python train.py --dataset="short English words printed on busy colour backdrops" --rotation_deg=5 --targets=["ink"] --embedding_dim=128 --norm="rmsnorm" --fused_qkv=true --bias="all" --drop_path=0.1 --optimizer="muon" --grad_clip=1.0 --cautious_weight_decay=true --lr_schedule="wsd" --decay_fraction=0.2 --final_lr_fraction=0.1 --weight_decay=0.03
Rows from block 3 of a small image embedding model, named by matrix and row number. Rows with one number belong to one neuron. Each number is 128 + 24 x the weight over its row's rms, rounded and kept within 0 to 255. All counts start at 0. Numbers have three digits each.
After each neuron's rows are labels from the 100 images, of 14848, where the neuron reaches its highest value: "strongest on" is what is common among them. Only what is clearly more common there than usual is listed. The data: short English words printed on busy colour backdrops.
# fc1: MLP up (model.blocks.3.mlp.fc1.weight, 576x192), inputs 0-191
# fc2: MLP down (model.blocks.3.mlp.fc2.weight, 192x576, transposed), outputs 0-191

fc1.285:121118126132128130099140148130137112153138138107155146115148164131156104143124122096133095112135122138113138109160085151089100116156113126167138115131125150135159191160171090150099150146104137095140111098172136109100127109196121126124110168127140114141128122132124143127101125124089130095120130123136146139134166094129157137134120123186124110124120131138157171062147036116191083110116122109151120150127134124123148150134115122138123137116143131114156130086132099125132176116128098138114155127153117150168113118103100176160134150091182137144105128141099147071127140147145101142
fc2.285:132187184130113101134150173123154114124123134137149074142085073106119207127122178137078135124161089126145160125125146115155166132133138128147131159125139125123137129135138155129127108078117126171149148140159150133109142143128129151174080120128131173145123141138143104147120095166149123110140165145104121118096099080117124107122151129131157126134126130140108142117139110141117159124161103149138138145113155115099123128171095144115128145127184140089113160128091127137106149136155122149101089117140154130159124140113140107097106139162166135126120161183079120136111109137105170098
strongest on: red ink

fc1.140:124157131156127102143144106114136137164116123114116113105082104164148139116121062111106186121151151131120127120130115089131131109119116136135150126141155106153153165145116094137103118167118114134128126117094089124101129124128163152125140128120144123075134111115148084125160075132122104095134120125098143093131146112130119114110134087167105105160132075116201097179150144077168135112106123106165111108153131093085149096129114120119090115118130128096137124125115111111145172117187115135154156127102157126124139101143117149170137069152131120107110114119113125146170108106177140128
fc2.140:126124161110198140140127101114143148118097157141135175119131127143099115141147134109094114133167146119148120185136104149126145138117131157136136131159104141170119112150153129173137138132117107080124107119124131113085167098119104131133144117128130168114147177126137137114115176130165134147092134107151161116079147093127143160105109098112154152135107118129120133106149122114179147116120069173085157148123102136169162097107137115146123137148114113187155118131104107118125137116139066099117188142148133111174117110095119094103096123076139137146140090103136129138128122108106102132
strongest on: yellow ink

fc1.342:168156094126103113139123122127120132106127108151129119148115165129093175078099142161182096120107139130114120119135158136117114109143106119159121161134108137069124095143138153157110116139134154161135151123174146129103185154174125122141123075179118100139116166112149135134105114103122106101110115091079133103149143115109118184121132122106134151111148164067144141123094144104166125169148134109145149147157125114136112108141173116128099106143113135121127160125156140086090143128143151152152117124095111132137112125143148110066138152125119119117118166139055116143168121112137122110
fc2.342:123124106132175123126153131196173169123116112099114141118146164116139143109153090109137106110121133119105152129140109114149122128163132118175115083103154146141158140105155137133177146140154154138137195127147120099127136157116123115135145129167140142157132145138090118160130115184119165164150144131111115118126123100177105129111172092129128110177094096134126107077127146145166116150150133134094107146095138139147129183108111089145141152136142172120131146108131152122147097172112112099091133167092152115133159129138138131137088134111157145082084138149119111116183123134123125140
strongest on: black ink

fc1.110:106147117142130136083128125127198135127110112093127116110107172116074061124098099131129109116146135143140110138111107079111126156109171098114097165102124133143109111131107096178106129150127114121139087137116125129110088110128150126116101145115136098179106164146151079106136142132133130109118132098156108128095129152070088080126162095099133170113143143142129132119158138128109170105087112131126148144151154117116118094154124129096129084146155157140148126096132113098072116129129147111120185114107123110183112118086126107106119130099148115103125092142151153156120129125125113119
fc2.110:123161187151174082136141142114092147116071115153129150092191117122132141120163113103080119111151173137072123132132141119138101142080162115136120121113134183138118092121154137139144110145126142169136113138122128083115147124129096100125111169086107145145166140153140125130116168138148149128133129127151132120125118128098168142111086148156122144131138125113116179154128134136133140098143111173141148130099103129141092144129117099148183156125122114145167149091117080171153081109097163155122118131161112115130158131105129144115102114134119087159113100112141169148115155133148122124
strongest on: orange ink; white ink

fc1.38:123091121129100124151113083118130114134128144140115055117100139151128137120139132146110138140134116124119176132134121091129113160145105166133161154110119133118163092187167116153073148158126103096123160158094163163126123148112129081093104110083174117091149124139136111104101124164114132139105093092131117124139112160150114137094111095128185134122135118148119082130087102117116114155164107085122115121128110142161129109114136170160145097089168142069123132106124148101102106103148122109145107140111114095132109122119119091108158093125135172094119118145141157107146106142152108117
fc2.38:117143142143145104084117149139150131099117123117114139171165133131099129152160145148132101122141118138122156118141121131148099073109133150118142092136124130151110093184138135130127118111096144146120126150083133152093132157129106128118120152138107162135151111120112143103096150113117118102124102152163167083126138173105172110154104128164129163100125147109135109148113145120142148148144102146141123099103151164165166134111139139092138141107133087148147128125093135149165106102165135081142170157108166183084117148093117153161109136141161091103152119121127150165048106114119073115
strongest on: red ink; bold

fc1.392:121152139117161136178118136104140097157135122115133107119128119101108105145174146103131157156146151098101112152152138131151097133120127077057109157169113165122134092118107146112119175171053161131096095119112151092096094105105154148119112116185133137146089132118132123098141126091113189122142143108160134102075143130144091126136092120169174092113130109147145133101162119105144122127144121112135146116134150108149120130149115102095135136121150089122133110124144157111098122149137100173101164125134158154161184123085138130099121151123128126106127122140124130095134131124127131141
fc2.392:168124145123121163145153165152130170152121117135124146122107139148120155156146122097120118129150136137116116141086137131134137150122136145147133138097110092113138125140131142134133097152138149129127129159176140169127133104124137090120125110112144111133155182157139120095087140123125114148141109167129115130115097133086087121090102140125085156107151123102109122142108118102100197110109127176092156162163130133060099120111132110144128149163157122134129127143122148139114115155157120112161151114132096113101160140130057170134090149118137142133130160132071152172125204135168174140
strongest on: white ink

fc1.37:145120119120108119104132159107122125112051128110111115122110161124134115162147134138128139102135129108119086155150088139133172115177137128151107123141130137146133131124140121138111089136161128133101096104123136142117080118110064139136078094142121103114113106124148143113138096176082132128196138132127100125178170097124094086142146087101130119157093129129115125142075128156118105121129153116125123137161114129121144113148139120134106075089083136127100139114145136138110116176109171138125114131131075101144154140101109102130065109120119168090141139116129144125151176121146169127
fc2.37:151119149143163134163113123112151157118094119103132175125124040162133118136117127165116148107112121153152136118141136146116167104082145123176148129135146114111135096129132109109126154132128119119115144131108140138122159107070104114129100136122154097144086122091119126113115153067124153140122095117153131091118166108165112128127088073143112140131107140147133143157170134106126160139111130138167138147100144124129139112113111147162124148139118147141129135136082137101094102124127112122122180089171129123169171111125126102103072144109151129145092155146159163160112157199139123108
strongest on: yellow ink; pink ink

fc1.571:146127115139118103132101101159083144101146094150135107130153141137117105099085122160149115109094149148142155123123122149151148095148130178122080128164107095086112144148168123160154126106120143087125115165125084115151111155139111109144117083132135136135094125149165130072097162125115155105113143128145120085088118121125118092134095148146100107109106141112192118159122132125100158113120142081120142167120106100088142104165101124134119128141179173119125118117139118091070120131086151081117115108138131117128111135137153084135098135143151120135159133162148138147139094130114129182
fc2.571:107070148159137123140136114097137165108146111156127114132160127120111140124156122082129154106138100079138119117088099132133125122129134128110169128118099166129156167154068137131133130148160154141102107170125166104117132119132120107109115123137124162103130149054128115132156099148151149083134153149147161089133150142106148107124112140106146116099154146117159143118130117130095097114158087119134121125142128162121108122089148151173132137094113088134170086144110104112143097098102112141105106171102109128125144129106084161150113138153110171126123142146118109098060129070094130114
strongest on: white ink

fc1.509:091120111122128136132142133155081123130162084083129106104152104083107167121164113156115144157087151140128121122165101113098165130109159125142176118162132125127100149102114110160103127132099123108131162180109165132123129121130090120118142124129122124146160143161136116123146094137132119153120127120128149134073140131154117128089157133092155143107135150087110129124098127155144141131122125099135127102171097131134095120122134095114130126101112081128137149166120086083137076096050159116174143116164196130113123136118138153135129079158096118121116131162127102095129166132112128132
fc2.509:111162142131115105129128139143120159122136169109163124137172133137136106169172108161135067159117147152170136137120182147141097162104103102169119142120127116108122088117144121127091138109158153129121124122119149121139127141109126132135103171159134133104131096185132128067141121145101172130095180119123149102125126157123110153127147117140126117130177131123113120119099073104153131120137173106168120110137129119161139093078125082159159113176128106148144125171118150091139076122161122173141124147119146132123125129136099116096094125177161097139107153138117129109116112105088121117
strongest on: red ink

fc1.71:121092137167137132070128129118147127092119143123166095131121158115151117115159069155177123118135071138140116128134145095104139152101138146157118156134150116132140110166147094075110131097126128154173118149101133097099150180073135121102072099129134122118115149097140120090106112132055106091121125128139106094100145145138124138142091111134182134165142157139158144093101144108119136136119163125127155129130105115169123104145082080133116106115112121106135136128140090120163162105129095129119141096151122129150109121095193117129105123133132117133138119141127126125126100102134090143
fc2.71:122149131096198148117171141117119126103140118123118153091131093172153143177171146084132084119122115167106123120100104109128129138132138116192108132106135111169161157204145141102156139155114133121103144133107097104133144139123129093123111172117123127132145134114106147141135158100126126089120116113146107148163174169149137110077133126142133132125161126121075117122179111140095110129118124154146126159150130116119103138108109096146141130123132080121166159142138143134124116141123142111161141162146148119136167135118125126127099161140137117117117059143085151169167129171151150149
strongest on: white ink

fc1.135:128151104093106149158102115113103145120142122075139127144133114123092137152102143129129123103103104150115116146117159130119068162170152100115146140093173096153090109136142129140122140146102128155107064136152132116136118105118092120155134142132084135116055105135134108099129137157117154121123120103149081111110138159130152116140081145128131115155128145135125131134117113186135122100119154118140092152155131095090178091154153117139120114100187160105126160138109111098126200154134122119124148099180166105131142103147135113133110142105101139105108116095128131096102165111155131137
fc2.135:114104165101100146135115158106083184119156117123148141153157132154121130140154098141114144143139109113113153138103156128107156122129140095148091134134125081116097167112173092125153149134094131094098127119080106087090097115126115164122120144133134122165145165144141121102132117110151132119151131163108144134152089125133133124067151123106146094120105131128089141137150120112097206159146135127110119111116127132120120124167151097170126124166099203180086117152165108128141160140116126109115143156109164146092141139111127145130116138108095135131139133080140083114149095149144137128
strongest on: black ink

fc1.484:107146176117111139124137138138103081132116166128104143099118128141136116125143116116139109119085097132115157082155150158074122136080126089147110107115146216107171117118127111177143111102092099111131141120105143132155142140107171121105101122090106122128116098137122113118101106098112107116058136133084090142110136094114119123116148117140086150132145092136105145167117124095126120186119133146127162106129126162080106122113112124151134141147129109120160098133108125092091127140117127169171128109118148088126060129143100150091121130147125124106102133135133126141128163118089127121
fc2.484:080111079142165143086131099111106108122156127155159130122168129139133145157165145143121096083116115121151123105118117118126136143098112113143158125161105169139115152123137089132129089083144117123139116110141130141125100138149143081125086109100119116151191110119132124105125135122110135086118135098130151147118130072069090064129125135112122177118121094115111142115091085104155123137126148135133135114170115145091114108113129092060152109160134163117128131107124110135120121130126118148106134117163146067131098172157132119126166165102092132105132131130149115172160147099139137137
strongest on: orange ink

fc1.252:129103147186161139115131118163126111099135147132123139129122139122109113162125128143134061084136120160120126125087119141141138111159132158143122144137143148151143150156128146167076103110120169181160108155148107187104107130150124112094134127133150128106127111137091088118167134149147147149153110135110101117140118161171115116161157113156107159119132100112129100096105080096108113152144152110129122123136100135119108174154121121132128162117089118134122113117109138110079120161086066109107118121079145123113116142080062098150124143114163142113141107097142109091144112168118121110
fc2.252:104129169142127117159149163145147123171166161148114102124126150081115139154106175128151130129137118069136128162119101135134148142138106098117133131120122112105122143108120091113133154135147137138116135139166155107127151097131117150117153114132136130129156163118121133162154102145123167143159145100125173111111106106148122115147154106151115117113085145120097123125172114164164131103112141097153155117142112111124081113101129114134127082116154166144116130144146122163091106109137143160077108117121220098099154118100172144100158098114131130088156102132172116171154180115167136113
strongest on: grey ink

fc1.339:140172093105145090102106119125167102127136146121129159135105139160133141144069117118160118143113132116169100114164165105131108142144096139137097126078133136134129147146134149151112145155129119135134132115168178140130123140114111135150127119153100143131147086123120122090168141123152130079126123119076114129164140128114089147135137054162160138139105123144118165171113198139097116140187148107138064150096118137102102126131159122171110123112125111137094094133110120145098103140126122098132139140116108116167099123077121101113100132154109130128095130119129077112164127159124095123
fc2.339:115108108109114136133138118126126121135126162146131141131128097099125185100194127135099150157116173072188150153083099154131124130110146158164113130141147108148112085127124139086086123123133102111098163132122125178120128142115138144135134129156099120105137116082132131123128088077133149134135098137083089148191115145132133170103098161102118136103171123131125075121120113132074089125082107122132175092126145145105128140101135150154148110136115167120092122153131091131129157159120167107107143148123127086117127100146109135108099149104144133131133141137132133125095118161160116142
strongest on: yellow ink; pink ink

fc1.476:097143085116140165157094157106149079125127149086119114173078130112132090142098148124139120150078113122136142109130113164125099138142115122102136149103114128146096127148103146135144139111130128181097144136125145112098119117157123147169144113113127174141117138105133086121146152095113071122181114168129126139160105156153116149152159130123122121129141081089159144073139129097189130128149132106137108125152119095145128168144093126141180173099140166141087133157131140141145121132111148165154159124125145154151139126145085151156084134124154099157128128163125108110141133150160108112
fc2.476:163137143122126135178124161115137076132131164141113187103140130127138122154125126139102129143151125070147127136177115127103150092068138146151102095151124153084136133128148104133053140117127115083132160112119124119098131141110121126123155159124125133114123092152123122107118146124125133090115148140134132114113103117152151164114107138168142104116118138121141174126177140110161161138151133124125182159133132134133121151113138059107082151130178106105106186160115125109117161150091140163149126080127152108159104126121126158117120134118137116143083141178152128108143108119162125160
strongest on: black ink; bold

fc1.362:107134141104164183109104163116117138122187132132147136092159110134166131162127118105178133160118146097184122142116137157113148129153139132110128137101131153100132143081089110081202121129105134129133131137131130090150128170135162111140114141122136046150131084130159131134124121138158139125131112161119130115104185117124131128124152139146148149178134123094095167146139136119124111125152130120111125136115123152129121122190143124137106104126112112099180131117102159111127102127118146103149130152148189111109138150134135171160100118181107150111137117130139147097111144139072113119
fc2.362:110150126098123141124124142185149148092125108099128170178119144092128127095135166115107132105137096148198155137122105130139154139106108069132121108132152095122122112133164136134134150141118097134158124135134131160069120165121107139105136131117121127128158102178132130089147132134121128160105134112114118110120102114114136155104163099123134178095085143109134160118146116155109141114134140146172118115117119125107113110123132131076150117119120101113135164100139112091093090125060114127174191132161171114152108134096135135125110129165084141141108112076141146142119126116081100143
strongest on: green ink

fc1.196:126100158143159104154141115135150150161092060125132071147127114091105131145151138131144145140126085069121107162104126138131132191108139145148127128165180144096092118120138132134092126142079103156173107142144102118154101134094113147073131138117108136130140109151127129150158145138139124085143160137102118142123116100115077132135124137133120108104122128154167161103138145119137104148128128108145168135143122114109090129154111113152132091129137159092100139125123149144145116126099137107127148108111111103079101130103110093107130138109124113153213149095165099126108159088153115143
fc2.196:130167141126158114155119148099083112142096151116143160129179145127103129124123090112095131134086151143132160070164106140135080074127143156146130132131111136125173182117126139115094114145122166092091152098127127146121136100111135130149158113166148114138117122103083121106108147103130133124130124153188121152133164100115138126099135088057089099105135132143122179138174152116100113136131118117136130161118146121118166134126154120190091123164169109120171140147088128128105160109142118105126131130136119099107165103090142135102120099108126121158110138119119140168121151139116138129
strongest on: yellow ink

fc1.157:130096112147086121093149093108139186138187114133140105086094139134149104092159120089105144076115115127120133147127133105154163132150136159113105162125141122149122126160106073150151093125123179109095147132177120111116075141134157110150094169148173116084134137130164130074139133129123073151133111154109166123101144117138068099130124135106139086177134146147138102122150127111137157112140125132146140118136134137101099100135139137108116108122140104120137071117110115165101117148157148139091145131150122131177129091100134122125118136132140147137154113132161147119138115172155139139
fc2.157:116103153111161131141172146129149131112117093137111161135178131111112118166126160108146114202147110176104116134136144153109086155121113138099142141142134179141147166163121145149143114134132130155144107138084099144113127126094107093128158140085169164100163127116141098143130154133148160123174139118122133120165136097158133184095147110093109130123140144130135157112136155126181104101126108122159097119098115133132151121104143142147151184134142105112134146106093121119121094105147105121165144182114124130103149165091102140140163124176161153105139151119146120107087103111144152136
strongest on: yellow ink

fc1.150:128157143130149118140108087133077079124075167114162137157136126112126135157135079166135155127105135137095156133134140121102150133120138105125155117108109074106098144096093106137118160114103115164144170092082125123163102103166165106131109120126123130142116107107146126120118141125127076120149143148107131141203135110126135107117064137121146084163114142135111159134156105123126144128135125147145152138152120093120165096147142152129170096127101158110116139113109134132132161134142110104103151118131164094132134119152138127169123081191076127172122095146116108104104123166123131116
fc2.150:135119111133118084135120126150133149119142093101102158178148169118122127114158120083121132158139114162146081164143130153126150134116120130139124114114119127121183139163149099156117154158096119119123104144081120139098137115075097108090138141132118156113114119137115130117146128122132148129148141060123152114083141143187122109117102159114101155143116104147111137189107075120082072144157137130128110175091130157123132146111173121110102154129152138131117120101122126100174171118142115141136133173129132139137092127114131120111112161152155146200135123148131092104145113087129116101
strongest on: black ink; white ink

fc1.163:137129131118103149125138087132128106133148141117148134096110126099139136138127071064114153085128124149085156083131121180080119139102109122140105144114176127136130115111124104159134150114136121099149124131175130154143113131141108134137117129145130104095105184157123097156168127130115128118100142068096109144117120152107118147122121126088112149082134137133125117114151141116126141155150157144114113087119107101177115171169122091133112148095109104143154138135162162107128080165106104139162117119082149142174101133161144154102135128127130083124143154135109116114129136114139172051
fc2.163:105164137117121092124081108129124127145103123053082129113119133141097119127161156130138155160087137128161111138136138106125106122142106150119117177096122104087157127117094110072150120115118099119106149150170141103134120165148103112125147121123161148153152164095151103136122148131096135120115132086138153154095131119135153148119098159150158104114135142079092129119152114127123143123138115088096172100141149146136162102123115118126105107132134167155143132128128167143131110122120036129128122149136146145076109128117158129168103137163117169124158127132123156128125143151205116129
strongest on: black ink

fc1.537:119103096135154104163112110106107117130133122125118124062053108133110116151129147188131111127122119150108140140151116133137154145145121114085121119171122115133168165085126142135102133111138123171159078128115136132113128145133134121065136138104138137120163131089125131172139141118144157183124119116146117127112131148127142176143122081073132111111131096148107130126153103127105123151117160125160087167157065133115117133123114130121093114101104145096121135123104123086115129133134145158117146132108139137104109092125128079092134124140210079142110115118147141118124112168149094115
fc2.537:159164153156147105161110146147129160147141147120147144141146140112123142055096139115121087106111142153116093103143126141104131083113105139152183128106095110114116148075114139087152138156170126144102108156113118125111094156108110121066110070121117111136173125137104179123129105157118085114134118100159152120128171112127141126155146121159100105099102154153130133122137122120096174143142075152125139138134117115146122137124144111176154141130085147146153099095130081163128115115112075102089132132144127134150117100148109125141147092125152146109125107145135147139130073115136154134
strongest on: grey ink

fc1.215:115137141154144129158126144110143083110134112118092128126105112134099076119117108108079109111142155128148108120131099147122135141120136100109103122127107128160158105153157103158094121160151095107117104122101106124134103144109136098128143117127100124148120132137117109143129128078129082130112117109175143075103117171105119102116136149137170154130123125105136131164133127117170121105158160164151146158105144132163120136154124125119145149137138098156158077143175097083102139178139096099073155151127156145134071157087089116134125127155117104091081138117171124100082136091091110145
fc2.215:138120180116136111108151115142073153146124112105143134128137107145151118125143150115124159141115122123103161127147091131119130136102158133118135128125096161133096113123115155105157093130131132166116132128137146171091093156104145081126109096103127113149139144124134116143095174140100153091115087131129077168131117151118140145109142125110099112116122155109136095115100130124120116135127107172143150130077114129108125127126127107113110171108174129156116152098123131077159124126075172181121131137143190117114100099138090181122166133145137132110137099175051131119116169143078135108
strongest on: green ink

fc1.313:127133158117112168097144118099118124128150112122131141103119140094114123163164114062102131132159105122076137088133120100152128134055127095148117131108134153146106111120152136176093171126110097140147138157132141149135152124125149086090173096134117117060144107142166173115152125087155141130105148150134155128175134081150119127138142119115147142123106112158097120123117123110120134148131114144136142086137140117160134076159149127164145136125104125120146113173151116149114158143099151144159129098149097059163133108114140143082133127095150133094169089130117117122128133131130104106
fc2.313:134132098144168110129121133145130127117082116130162128165142159144157135120152146129118114096100098143149130142104124122103116123135105142132185115143090110130121151133163130128128108113122192095107084120107162155112103197107152118116080137116140141143123124125132108141102153138125149086142185114162166078124168131124165090158071081110115119159103124124109154126135135122143122149142119131105146140133147130119143146097153170118098090168139139118122117142108116120163084117149125169125137152113184180131085116141106138136123091129122141145142114133134085148164173129077106119
strongest on: red ink

fc1.327:097101134137120128147146118122111182124161123131142146122152141084115160083132090123113097064126117092109103145137104169153160137159142156155106120129145101100162177120115176126132084118102138125140136106161087103100107132137123128128140113115144156120103105162172144131097158131115102125108135142118135108123113117127137107098125186156149156120141092148103125194127138130138161141133102112121147098097119147154131142146136091100122124138141142130079141145158131147188111130149133160162158142102136094105138121128151095094114128110072122130144065149129147132148109164078129118
fc2.327:091166147118095156136155147092132121105148134178072135115144125138122126111130136137139098165147106112175194093126143106095121130147144171123146093151164108159122125134125130147127091128137080149107147120093094111122136114083093121136119140150128131125130119115124117119117133124113178104121121148138098130140142133114194155129178120123128096140127174135095143134179136165117133092158150091162087107152145148115144134110136191140145094144159179158105122108133142131109095165115140121124093158150097148128152133146152183125120138124115130092119133120173140144109146103143163137
strongest on: yellow ink

fc1.210:086150114137162151151098115170160147140144145138135153140137111138131111138115092115104150109066133129124105115115104123172104104092127108135125124133106110126101108081163120111121128120107130175079128129125121143091087133119099137124111122143106121146118098161128083123100119116123150123091092125102113124150135103171068134165153094082147181100118122137125087089118105088141160155120077117181096113119117111102133168143107102132159123133112117067121123123130109118142125107102165161108161111139094110105165102094117094110149124126189127106120124134136120113154135103121110114
fc2.210:145099135130137081155132168177079056116132122130137160108108119111159128123121146131094110112092116165145110169152133163123150115145086120155111164084089166142123106100092125135152099164132159115126119123130135106115113127122150107136109128124120119198156174109152164142095113174134114107141134121136131159128133147106158130107148142139158140082105111114115105150091109128093129166098147100111106171158140183119165159101145118106100153158094123125115117113121122132106122159109088084153141116157113126155127161166183140106148135130138131109121101098123139103124147126123119125
strongest on: grey ink; white ink

fc1.447:150161128108147130182146190107153095136123128107115167103130096109131134113138091142117126126110139138167115124130159137163163126145145114106144149155116113117089103134090137156140160125089151128146116068136138104090109130104131117164114121117112167110136116153124041141112134097147112123148154115161111115123131123146138121159153173107102184131171140113180138144144156128108146112146115114142124086098132171095104120090148142159175093134168125118132116089122131136119166119124140151166133109176105111121092110139103162117130142133075154147110114140134100139119152109094136125
fc2.447:118088128153120123094156115143104141172099149102159084146141186148104112122130135139129128153142159056148151094132116098109114124122088139147095148064090115113131144127130119135097079123098138139128112138128114123085081161148123109102117126137113125136128115170142184111129153086107142129134102146125145196094123135117120116102109124159120143126119138118099172125139110133154115165153147117134113088154110116128132136133122109169109110169132154160138155164143116165139134142127098102133125139114110135092109153107103146145124126146138088146174124133141102169157146136153048136
strongest on: green ink

fc1.118:117121127117116146178144140100171097114156132123109135135114130121115117146114082104105109111105100097149135134121128122149146138108130138145116105110173146146135120164136104070159134149113158132133118103143118098114100114119127120098104158160137172103120094093120126129146110060109148141097135116124147168132184174147107115127144106135136089104174132118118103137078141128146137113153110158130126099131102177085101214177136109109137137132166104137130117139145130138135133157085075115136113146173105137136167106160113116151129152135144098126140115147123124129191106132112098100
fc2.118:126125100115134155092152106141085152109104136119108095114096129136121056113133138140132148105108142109115109035144132152146104120107101106113117107120097139150102114110128102171131144129145106126135126141102107165120159127145164104097163153113103108153152132106144157130125183116136075137128079159127134145143127133126141123153140161112152127140088137118160106086111159124121125100107136183126156116118149171117155150141106128139138107113152128136051125150142178142123152111128139128124144133117152179110099100109133193105155138123116143131104117119119130145139130187145117082
strongest on: black ink; purple ink

fc1.561:102106141092133152130143154116117104131107161072151120108099122161130107143133135138171127129167120177145125112105140118116115115098122129094177146176144144109128097134161153141134073070105100144174126123117151172128131131164163159124130129112094140056149131162167104091142148102148164126112118172099091121131122097101140090165123116135072144158130112097184128150166150103147130126135116109150172085117145137140129104118123163071155122127103179132103130109123121125130136105130150155158119145138129112107144115122110131147123104127148132140111140121127155104119124139114134089
fc2.561:161167119131159140126117145115120124176138147170129121105128157170088139131125124145093140121155133104131127141137127102063136101146115122140112108132186091113153110157140143156109144173127137093121136122122153130070087150105110148146135135134095144144114150156097143179110127125125093139191117118111174125153131133115122121081082087142133119128096138166144160103122159108169125153093135132119121086101150110105109134153085116109133084147160118141133123125123146142123113150163101101126097142114151108152104155108139147092125102111071163134146147153136121179120133129133068128
strongest on: orange ink; pink ink

fc1.170:102114096126131107109124109114094083141094117132124145118158102099165129135127070082094141097136178122113134118193125144091102161129131144153093136140135118142103141104143075145125131124128127098128113145109140125122152119080151106095145123119099116081110117103124157137162135149084132124122144108135123081117160095184096129099146132102153131101134073163111108135104166106153083128133143103110143122113101110136101084109083129145143154115155144156126129130156095130131099098116156107133134154158130126157081135127141133066134110128105147146143126090155074121127126134146136087
fc2.170:119161086134173128138131135105148100160122120116165114188141147121130112106141182148140073109124111137132108136179148107160114100110114120143194142125128141113132138119121164100099159092129161126135138137101166144072119149089147112098129151146175138182157125121131086082118101123122096114164178134174167155138143129137150089132129132115136166134160121115107130146108141130156135155124111133118104107101136137111153129142133144123133153127124169127109101164137150136144074090160136119122160151143107163111095154147117133133140135145168110079113137127104109166118149116155116087
strongest on: red ink

fc1.85:109120117147114142136099122132159124145157131099102131147144105152132115133141127097101153147112131108118113124132126112171188141146139122123122101094146152141110126158118124150115137132046141122107101161144169107088143088092134109089085129109126134098160132139155071076118129154101171073138128147123164170100122100161097127111140141161113115101133124098141096151160091118137120197111162096130098104099151147106119160121142079107148147139129153125155145183109101104127137125130127109122118127130112150104106122159140104172144143127124108103138092076117113119098131147097131127
fc2.85:151146139119147121126151146138143140122134117138092102084117092114105109098128105145131107156099116148077165134109095118111097111127078148138104086148110157124164148144123146139152168128137138115129165156163140158114149143164153113134127123129143123142172142125147103141080110184108117180123136107096117132162132082207133112126118138126141128129121135145136138056091129111147116102088143096167152114131128118121121126127103119121159109124071128128079158152137174175097164123135133145151153159099133164130121153164142125100129138151127132125099137166140109142137096147118082100
strongest on: yellow ink

fc1.21:103109132134165132140125132191113141142138122112082118106137138159126121098131151154117079126090130149114156124143112135137152138139142109130138114112131157138162146160143096111083131144166147136147092120132143150130114144098125130108108181102098146126144087118136134126165123171156180174152093156141086165084169125168141084177122101133130098112121122162126121092170124114155137143119111152171133156120131126114151118126148118135134145132109143127134112096133193127086146107125153112106165143085124108145083130095146106109144140108136111101139129094153089113074097159110087120
fc2.21:115171135127151136133131128145129103134125139116114115120116147126121101152120114118140117096162149145114125102143095147116113099137146124092167184145142110149061115117165114114153127115148109141123125126134127136115087135172081112133137091142095133147155179124119161130186066120135147136169087119154169161088152095094155145141140139131118150110093158163112115114150113138112139121130071090122130115142138107121122119131116079102151126139126128128131088166110079135084136119134094146136123127127182098070109149125128125151195072134154113129147107158145144133131141126118167146
strongest on: grey ink

fc1.303:080138116130110105114124136122118055119110088154184098121135135062091115135154083127118149140130099099152135109162074134131094142122128128135148092117109126119102118143156162135091132064167099129142134184093129126126137175111121155103126117132117110131094126113157117110080106106129147112093124124131113113104120147169108125129121171133188178129130117153155101137134133156090105127167129144103147131113149140126124135135110108157158135135121152126152128141150093118164143162131112135126132104113121092105103134085170136149148143157135148090126165148077106108121126115102108102
fc2.303:131129165135177121116161099151143132149114114100126124123171107142128142112120152124133155109122089123119124117098116117145121108115114128131142116163106127173156131142128146113096133119112117132137140125094137147113090175115108136091115105092140169142183140115147187130071160199113178123123124111117106134098168140117169102175118135079147111147153178152143096114101110111113118100145127173132147147106130122138138139113116130142126113108142097135144159125116123099130091105143126147122170156093149148107132149130141180163117098087123098087139097165139101114092151111096072129
strongest on: green ink